Weights of a small image embedding model.
Model: 7.06M parameters, 32-pixel images, arch resnet, norm batchnorm, activation relu, depths [5, 5, 5], widths [80, 128, 240].
Rows from block 10, named by matrix and row number. Each number is 128 + 24 x the weight over its row's rms, rounded and kept within 0 to 255. All counts start at 0. Numbers have three digits each. After the name is the row's rms in percent of the matrix's.
# short1: shortcut pointwise conv (model.blocks.10.short.1.weight, 240x128x1x1), inputs 0-127
short1.47 100:113124121130103072161109113103167098109155157153115106169127172111131153111158109118092087151112139138142119137147125164144078101165134136114130162147174168146128112135122076122138086165168150128147162152093124083129137091140121131120089131133109136128121135079104139108122172133127138157119122121057149115138130131124157150143118131103115136146131124108144104122106131141187150115118
short1.48 100:110120125158095114104100087106111101101136167113157155109098121142109126135106178143152144164181095112119125144091119096108151170164124124100144140126136092139119132154128125164134141117101113159138100108087150132099156089116125092123128118124120158118191111100152122118139121101128170148160149137164148098129115121137117197099112125149159165150122121129132160138103147120119164088113
short1.49 106:149115135117117149137155117154101139100141138128108132145111128153120126175129110129161132113154150135116143177132141159140133133157106111130062120109115111139104129124115166130145155167153137137147132067144071125122142147155114134095090153144154115102124108093165140079135122115075155118187157153164112094130135145123139149135115123111100107114161197114131117106084127147146146104094
short1.50 114:132188093145129112133139134165122096130111102128088126136132132115140191157152166103116128114112088139138114111115116113134156140087107087115110116070147147117141118128134137161084149136131139184149126139113118115094117125149118134142107136099111141116101128166144139103150108138110094121164165128098133187114112169190142166089127102168145114131182109141145109119132122129132137157108
short1.51 096:138153154165138102100134099146128172141127170142148161084138097127130154139114092152147130180171138141125128155179151095110209149133192107139114147127080101151135062125118123164109161120105127118125123129122107175143093108180141138124143129115100126132115150139129146161153138117158171129130118115107111115113122127107133120080117132119144111163111129121122121114121125097135127128124
short1.52 097:115088119146101113168089112129132136147102125123150127130167126117117118103133136140140139135113162108162108112143136149129147116149151096160164106122146137138118116139104113150122145154112149138173098128126125132134165159107122112106123138171147185084115159182135161130122146130152150093082134110137091151167121114161158184064100114166128096095085159129161100106119135141124148129097
short1.53 087:141099128148153185105162134141121138140145146148127174156117165171100164136127153147097159124132123123094100132093142148125133128122143169105093142131124151114131146182076124136159096146082102141147148127128129070107166144088110129106126124161181126140114103133102112147135140135117143144140106146107127098131159141118138173139124177117137138108113151073117179157101123118100129110114
short1.54 107:140120184142111153117130128119116122183113146145151114108133084146182110173110171121087134171118158099125140116136139146150115098122146140084150155156106100149124130164083116138104117139160115142114127075131121108113151129168105094118134155101118172102110080143086171134143113111110126149135140138096113120135157124141154148087153134119087169117166099115114121135152128153128148153119
short1.55 100:170119099112112113127105134125125120097166099136110123127171147164130113113091147119115109113178122144100108121151120134175117115137128108142116112155102112114102153138100144121101151110163101139133179146115133136133126121195128128113079114098117152116177158172148122163149145090143142137184131130137122112106150100198147172122143111149163126148126129142110138159113112078109132154152
short1.56 085:187154143178187103127167152156118126111151114110113126127152117123102159163131125108119130154164144168100144076141125153108108106148155126118147126109166091112129133140158134139082100144147133101108151112163111110097118128080150117121105155139091175129102120169150147114160140140126143130113168115113102138118105172134091120090132164139139104104171108115146134107145141152100119145111
short1.57 108:146106116129113109119104149111114185115096114140144112112167122123152085120149134128111136153136133154118131114132128138139117133112152194146142121145152124137126091117132162109122137123132136235117128186140122158145188151096100049134087120117142134134123158099101131129136106133118128128132138130117122102101121110143147129150097132111153128134126095097186124095110133135092133136158
short1.58 115:080137111121145113127168110149131129112148165129132097161156121136121113149127097136121131099139122165122083114141135125111128155127139127161134122087177110080121071134123108128096108124142152147120116140137164126155187163137079169172121127134132115091147142098115149136141137149123153087177111152112117062140117177169150138102099087134115101154120115127119129094116116142116108100121
short1.59 095:147151110150095102140099152144130132107150125174150100195150126135124115117120176160108110165134116171106093130134128144129127144138144129140124101105089133183123126130118110140122087079185127162130142155122147132139107115108120098141107123128109114108109092154153095116114128131120153113140160132129089131111149128153133142189089146074152116135123157097130119187151133166119139084131
short1.60 096:101099138107152102111135142168161140145134172149150113171179087119105134138117105104064141125101123118092120190158126134113115130166123117151125125120130115137121121079096130110118109146093129092120109121149166072147128159080154130152154159092119116118159138158139128140098124087117135151120125125134126154126149117150105124095140128116183145164131143169150135131133134123157132184109
short1.61 104:132142118129104118129164093098176112133112129119123116145087198116136078129118126137130080115111144096142132124131128122133127118091219145121127134134123132183135125117166151162135102156160139149111161100116109096121148137113111123118104099147146138139180114078115103113158153131140139152136133109121111153131125173133142101144105144131118127133106149180136132107128072152097123086110
short1.62 097:094112112116136093164082137089137168122145133104139138116126109093139110119195183091124115129168145131142128140100145128166134101094160125117113101095145136138124142153138152111111085141174116181138134122130133155130171145140124168141137134095101099181142158157142178108125126105122142105158112124130121100112112099150121130128141085184103147145114122109120107165127152142090131116127
short1.63 096:142142153099110132108121093135059117123171155133149156169173139144108148190132134162124091175127105116106135139141127146158129159130152150121106147115151154117137130136135098120126173132199136118093099111122178126170159139144158141130132115129127123138113098113137109139121129138107136083084121125112146129141150134130087156142094152092106170108118146093133172113158126153138131112097
short1.64 089:120126096103123118072155114133132134108145181135156135128135183143118112119165097137134170106125122133130130079088166150121123159092124129110129084176131171121123099141118133119140120160154129107151146163158112141122138143142079131115146124136115104122102077132093137151124086095126116113140106138088137143168169084102113145123133111172130147090153095134115153128128101116159180138131
short1.65 093:139155129151136139134150126137130183123111129088154123130138142115154129147079137168140200094100141133128142110152134117120132154162140125134149113128130101156140094132112172079151152133141133143108107129170109088155116144153117125103121125132104148125119082162120101107151161129167116108106167121129147127069162131127127109118086152123140181115162081120152113102081162121120092109109
short1.66 084:116126121171079166135161121143140106130137137114153155132164171138140177117142174103144145127112115145160136125118154164120166124139143139147133101137116116181129118139144139158138117151143134129117082116171188085096154206109131096112133155146116139144099109145106149145100122156098098150118118137121123081157154130133101123127104144129115101167102136170129165117170126152125117109122
short1.67 101:080112119155108102133110098110126137110102164120109176136135112108133111110088166169143154132126121091151109140144119096169104114171148142126135137133086098116132149129159126135121123101127111140102156143138134118101135116101115120104106127113167182123118103089240115100141145132141131117119159143128129144133146138141158136119122103159178107113124132127164156167108165128160152121128
short1.68 089:137131157194142115114179113119137100186120192129123135166125125121144164156124151104097107086164135149107133142133114113130115119096129164068085129162113157125167112168132124135102105117106106130153147136151161130121156108084180136156145116127145144130139141099153130114101115087170134113103108129103146112084134131125128125111129160120147122135101100155131158126115122149131127138079
short1.69 098:120083119140125136143181147135147169160148115114149114146132113063100088129107100109115112146131170096109147155158124082150154135127140129129123116153101173140118086096124112147121160099163122115113128141106115140124155134160126115174082127132114144106168102128116107122136094140161150115153142116147191085134170175129116151122110164163084138132132129119081133121127119121145128149144
short1.70 103:134138116126129126090151182112097145124142139100137133132171153139124099138171153111170111143088159109133107107149162128123127189166175114113137159115116155174112119145069116144117159113103090111140154134093140134103099166117153118119130159169133113146129118129093129114114099134144128166087133179143106136075176118165108091128139099110113113132120147130148124103144143106117121117122
short1.71 096:143164138156107098107169145105155152126099163117171152165137196127106091103163102130069102154113119126149145132140124119148146159178119181109152113123116120134103107169140110135078112127127122129111105117119145159127120116087192119094115111105132119130148128136123125137139122094135074105099128128156134131155133130135115145104137091130134182100163147127132153103169124118125107138114
short1.72 097:143132129136111148192151172129174176117149153135121100109121148114110106084099084106139132145105116124142089101122119124194069139118127096138141086136151114175143094131064132115108130134132134155127138143110128129132103154106142142103118133122119131164159142179143188137117129140147148156140102115169125149106146136092130156101117140109147144122130105147144161093138140159110137112120
short1.73 090:117136137156113154142120090149121112183115142105144149130105154105131116119115095093122156120094151119116125124136123160137129162146148115117127140209090138149145159175157129137113097093160113107161103153118128104138134124115123146135141111173110111116125116127071134096139145108149136165167139134119123177123152117111081124130145076147096117146146103150075140147100146131175178139118
short1.74 123:066145116149114134075117152124133108096118118145143108177133145133160085160128135150104105108161110131084195116136118144173159126156118128161126146141164116119141106164104101166136121165083150104069137172146122114100170129124121141105142113160108144074174099120097140152142126126118115132121129090128137160131144119138108132135096122156113109141117145110155135140120125145163130113114
short1.75 089:130126158099150134125125140145071124089144163140095113114130118129099127131124137169155117106135117127117155098144124135133130137161135119155150118169103144114161116134135127123108096108181124182111101109143112128135145126137103148138106145113078140186087112091122160100150103089116114129133127128091142136178146113122127132150212114092079120102104122134138140135101101120124181171125
short1.76 093:139096149170127135102128084152125145100128120100130142165102130092099126148104109138144142112118173162150131110110138131116112151147142181124131127192124157162123160123093098149122107118176078115128108115151131116143116140140136129119123157114101163126139124138104114098142146149163062133137142125149123131120165157140104123105080107113155104109165076130121145076117109173113146143089
short1.77 095:171131121126140126118122102177117141133130136104178139142129122158150128136167166093124162123109131118140131135155146146083133138129110113130107136113092168098077124115147145109149107145108103134099132105147092132140124135121109128120090137115135180139088089188106158104133109091116135137151159138156129099119177187108109129118129134080113176152185147151155139115130111162124159115134
short1.78 110:133138152134116118097097158143117119111138094134089135096132134109124151140163104118137116161177139140121144119179132124124109101103149098082115101148103168121133099130147142150124099138116138164165140110111146100120134130079130151146129103110134161140141125141121129153114145188138136126112197121090117117113104168124169125124112053090126134118207105142161132117122133121154122117152
short1.79 102:091090093126148121147073126137147091130138140149134131163125160120127100145093140155149110141138121142131164153150137133137121127160154133060157137147090142136111131145130151149119101083156157118111090117129147191120152135146145154097133133120157115095112144094123124142123133149147137085158139132125121128114097162080146137107122132101185129114096151105134143141185181090138153118095
short1.80 095:153148152125122119153069120121117112119087128113147163143123129145130093171156131143130133148110103072070115106138086116121168106102134090130151123114101118133142104109132130093103131106157126112137135181110118125152137158148157159127124139120132132126085086135069143091139081117129130155155164131090118131136170125141140168132133136124132146143117128122130138205138148102147149134178
short1.81 091:158129110144150146162131174117115120115131125105157084124130101113106089124111137160117149165172121116097148151140108136140119156135120131088135142135124194133143099121097088174131134171155147140115145141131119137123103151128125122154138096158095141074102127112167109129141153110149116088141212109133157096125137103147125140180111142129109103150120170101131127169140111131091116142121
short1.82 081:175135123123076109090129102086113135113126145111122147150113113125113120172112149142118103138131124118085158145171103131119158125093157105132153122145107144130115118149178155082124165117125093151135135122150118124103104136162125173073106140173102139143180133130141133149112107076123151151141082155112126130149141106115149151089125123095123148105106165138128106137155165180112170127126
short1.83 103:105120150114162119150124119116130074108113137114227116135110130092127109140156149120086150155147114138117115121119200118126136115106120102133142142105119125142112107159129094142129111094102138115133116136138143128120118109140124119114138134156082106106141147100174131171118128089134118123117128099086177177150156156175121135109115129113129131131132131122091158173136099129179160086123
short1.84 100:086134084144141114146070155137109139132140189096166116093158162150094179134111141123110101102106084107060155135121124133120148141133158117125100116145153164116087129142118123152111134120161107100105125100146152117101153141127120127105102112145135151137127140118142106119133098138149115126097153146141132114125095129125115157132137098070147107102094151127186131155126098138133088118088
short1.85 097:084128095122127186117133122099194127110130152126145155192091105148158138112104187108111189138134110109109105169128135138160117163093113115122127111182142145142096097155158117145114145110170145158124123137135116109125148139116153125128125099128117120147090113142141135113135096133119115155145092143109115110166131112100166122111150113138138128095173114118116104116170144149138133162096
short1.86 093:081110157114142128126105130165114137128100168104109107124109109151166133098153143129166115120143147154110122117110115141103138116143094147120125137123120107120145114176125135159133145163145066080183158106090152117179159124132167090088124142089139149122105102129166156143147116144123117123130100119087094122120131133138132155103159149183157163139096108134077134160133132161144134133114
short1.87 111:107121122184129043115083115086110149104114147105138155157127138149111175108117089142141145181152116114133148120136119107124122129116145118127110135132121172176121142110123148119149111126078108119178136086153143152148147110146189174141114152110114146133148131115138145109099152108119094158090126091126140117122102102178113128132128126133128105150153128140146132083138110155143105116152
short1.88 101:140088168145155106132134143116102157101115140137142076156149103106089117103142134127114108153177127145107114084115132103139120115131156141134092138163081134138079178140168118135118119112141113131122136114101131110123163126117168117140132110205127090094095155117132113118103091168118158070131142113152146116098103098135142130106137115104154141143158123187158124120128135124160118133131
short1.89 101:131113154095082139130101147170105120112139151129156079130116132148130115099169098083142124166104100133138070131132159166123117119125129133168145127117153100137093116129107108161083091155123128100109140125116129086124174132103107149144094096130139158092137129123148124088101127149134137155116130125146119136101181149132173162114159099084139128125121147071106122099122145131130170160131
short1.90 081:153121157150132157146119134132130127158175150145145142198111146128124130137134109113114119101098108147157140134145162125146098146162124120131155098115106129182096131110108112151133128124132127094100092119086116161129137121102117146106154140103129094134092118102111176113155128080124116149142102130153123155105165133131138127136105120111203148094136107122124204115106147097150144185109
short1.91 110:120133145085129110123087155154117101155138099129113107123141086129113142047162153130117108133115159146134151124104096107173096132104152119139109136113155131133145093147161130144138131152167167160158117148137123119115137105153135107149082134168073148102097132123183131128148156150147145140129119082133175091124163070146135135128098110172120105115140135140131136148100127134126130098134
short1.92 093:074136100127142140110151127144147138101127151103167100133126132111151122146092135152149162132093145122106130101116108120140155097103216148112125138107136115123151150152134118097096092100116084122152138131147093130133145163102110149089150170168113079097116119122119181097085117162137177129126105160135116120112121103120121124146133124162138135135165127110149099123140175124152106155144
short1.93 084:122116188125103114113116149114125091187156138105140141099148127165194106150145124106141102146165100143117134166139168106154123143160121123110121137111127120137121100089085122103106123108153116081110123132160118160176129175160102116127131098075110119106093132095162148124155123111106167146147159121105095167131130139127092170126152100126158149135103137136116148135140147145125116149136
short1.94 108:168113130126126145099101151151140171121123143091103080124169127121104130113115084135100158163144141097119135130118142140138086115129107095128124141134147203170162130127119131133145076122122125089131118133086134144123106145085129116142122152131147115128124132095181128127129127112136143106134175130138141098160127146155143167190093159148129108156121121092138129194118106173115125109111
short1.95 099:140157100101157137138128119106127089115144142158096093090128145152145128130097182157111103148160127122138106105110118158150112157146139125152142119105106151107156160160096152158135112128204129140115121096097138077109138137160123118097103146130167134096105145143125113135119094109116154150109128170137106093140135080125142124170122173167151134142124101165119132131095162153165125158153
short1.96 093:117124122156115153095108136137136172098146113160117132106158143076152159139131139127096112160161110132068173133136117131172159143101138128124127129149152156101105089131079139144185149142164116122096105148114119129111088092147172091094121147128110140100113098133131121120116185134113158147174114126140125119127137134159142164146102124124104125130183115131146095135116171135112100105106